config.yaml
crop_scale_min: 1
decoder_weight_standardization: true
decoder_widths: [32, 64, 128, 128]
init: "kaiming_normal"
optimizer: "normuon"
final_lr_fraction: 0.1
Rows from block 15 of the encoder of a small segmentation model, named by matrix and row number. Each number is 500 + 40 x the weight over its row's rms, rounded and kept within 0 to 999. All counts start at 0. Numbers have three digits each.
After each channel's rows are labels from the 100 images, of 14976, where the channel reaches its highest value: "peak on" is the class under the peak; "strongest on" is what is common among them. Only what is clearly more common there than usual is listed. The data: flat shapes of many kinds, plain or patterned, on busy backdrops. In brackets: how many of the 100.
# conv: 3x3 conv (encoder.blocks.15.conv.weight, 240x240x3x3, each kernel summed), inputs 96-143

conv.9:517427499486470499517503541501504478538549536547518631575528539500528455493398491500504487462495437480537498481542509512548556571435547544521509
peak on: hexagon (64)
strongest on: hexagon (65); largest shape: hexagon (63); count: one (60); largest shape: ring (27)

conv.40:447464501462512501597499469500475459502513481501492540451497514506480490660429473500484499474618407458501496478509549471511509544500522560515493
peak on: square (73)
strongest on: square (73); largest shape: square (72); count: one (66)

conv.210:500492500466549500437436484498521502460477513505557500494519502495539499472504507499490534522509468498529492560421475592480488497549522520488513
peak on: pentagon (29)
strongest on: cross (57); pentagon (50); largest shape: pentagon (34)

conv.20:475542500492436501537541564498541492447435480436478455487509507497511443485477500500483468544476485484469508474541535523478506465438493424548507
peak on: ring (34)
strongest on: ring (43); largest shape: ring (37)

conv.98:505527502404464502580478525502521474420504501496529495534500559503533499511480510503536544491499477484440535516495520486568505518494478511477540
peak on: hexagon (100)
strongest on: hexagon (100); largest shape: hexagon (100); count: two (48); count: one (45)

conv.91:451504500386497500557541522498560519456508486450547521569470576502468506498429502500540519494485546492499501487592520475543537513602419501527508
peak on: circle (33)
strongest on: count: one (68); ring (63); largest shape: ring (60); largest shape: circle (35)

conv.68:546488501511472500440477513498492534474564473512562532495504574501487502538521500499518455502518476494504494488533477522434519499530562509452491
peak on: pentagon (52)
strongest on: pentagon (60); largest shape: pentagon (54)

conv.158:418499500527481500409476524495559493486530519519607472577477449502454525482564510501463555537490477514465501540456511465541546496473429402510406
peak on: ring (27)
strongest on: ring (68); largest shape: ring (62); count: one (49)

conv.39:407568500488556500492527527502565523457499549465484503518515519500519549542525528500531527479553611477483513486458571381521507507575475461471448
peak on: square (38); triangle (26)
strongest on: count: one (58); square (44); largest shape: square (40); largest shape: triangle (25)

conv.22:419459499412510499520500558499491530470477564462628567589555449501441561481515509499493476502496503516526502541499539525465549508527615572486566
peak on: frame (32); ring (32)
strongest on: frame (45); ring (43); largest shape: frame (38); largest shape: ring (31)

conv.197:606458500493566500494512469502511405515455519488512499546539520500502468495546516499549519549483440482477508463479520492514532491496445479540480
peak on: circle (26)
strongest on: circle (38); largest shape: circle (26)

conv.229:547539500535506499518526527498512463500450566473538487491522474501556492594495503500484501561568536466572522438502533518496520502533465527475513
peak on: circle (51); hexagon (44)
strongest on: circle (55); largest shape: circle (51); hexagon (47); largest shape: hexagon (46)

conv.224:456442500473499500496511531501541503466492585464532522519507508497500472544409497502495540529519583507509497527498508467530496558482482579476496
peak on: hexagon (98)
strongest on: hexagon (98); largest shape: hexagon (97); count: two (45); count: one (43)

conv.54:565504500524507500453506498498482464534497563504487516520497432498506541479482500501508519514504466481474502456527535482490520555519560545497455
peak on: pentagon (65); hexagon (27)
strongest on: pentagon (66); largest shape: pentagon (65); count: one (53); largest shape: hexagon (29)

conv.55:421431501524436501464514434504539490478510483486493496458594560500492497484512503505541465482515511520516455489501525621581554508412524473530505
peak on: ring (29)
strongest on: ring (56); count: one (54); largest shape: ring (49)

conv.4:524481500496463501499506514502477547470464464493496517503481441499508471497444492497512475507491470503528503478514494460434494586504523467481472
peak on: pentagon (100)
strongest on: pentagon (100); largest shape: pentagon (99); count: one (64)

conv.56:551506501515524500500521514503498503468517509489527508496531524502534493578483521500450455512563537445547510508520476459553499522449504470496564
peak on: square (59)
strongest on: square (65); largest shape: square (64); count: one (52)

conv.171:414465501420517502586518508498497537519476543542492524489571427498441516577456502500517469449583511476443484522561492647499487554471464519528461
peak on: square (48)
strongest on: count: one (58); square (51); largest shape: square (51)

conv.86:492548500506519500503494462499471530520478508498491525517519492502533508513543516499548475548511490446563506449466509524479489477495475479562523
peak on: frame (39)
strongest on: frame (57); largest shape: frame (35)

conv.230:568523501505518501455471508501542490531475557477533504487486392502508485560495534500494466568533502465483513459427557452527488517477503421528492
peak on: circle (39)
strongest on: circle (44); count: one (41); largest shape: circle (39)

conv.10:527523500368474500509530472500534505539545456508442493477502544500506489554483517500542544466581449529466484553511514486499522487466462479492471
peak on: square (54)
strongest on: square (57); count: one (57); largest shape: square (53)

conv.212:492484500504511500491480467499492492538547449542521494517509515500573543546607513497558494527539450518478499531481499519456503519501598459493548
peak on: pentagon (28)
strongest on: pentagon (32); largest shape: pentagon (30)

conv.239:510476500496486500491488501502527449468517539500584550599475437502463439535419510501526526516534474552532491500507505533505521507570488553469486
peak on: circle (42)
strongest on: count: one (66); ring (50); largest shape: ring (48); largest shape: circle (42)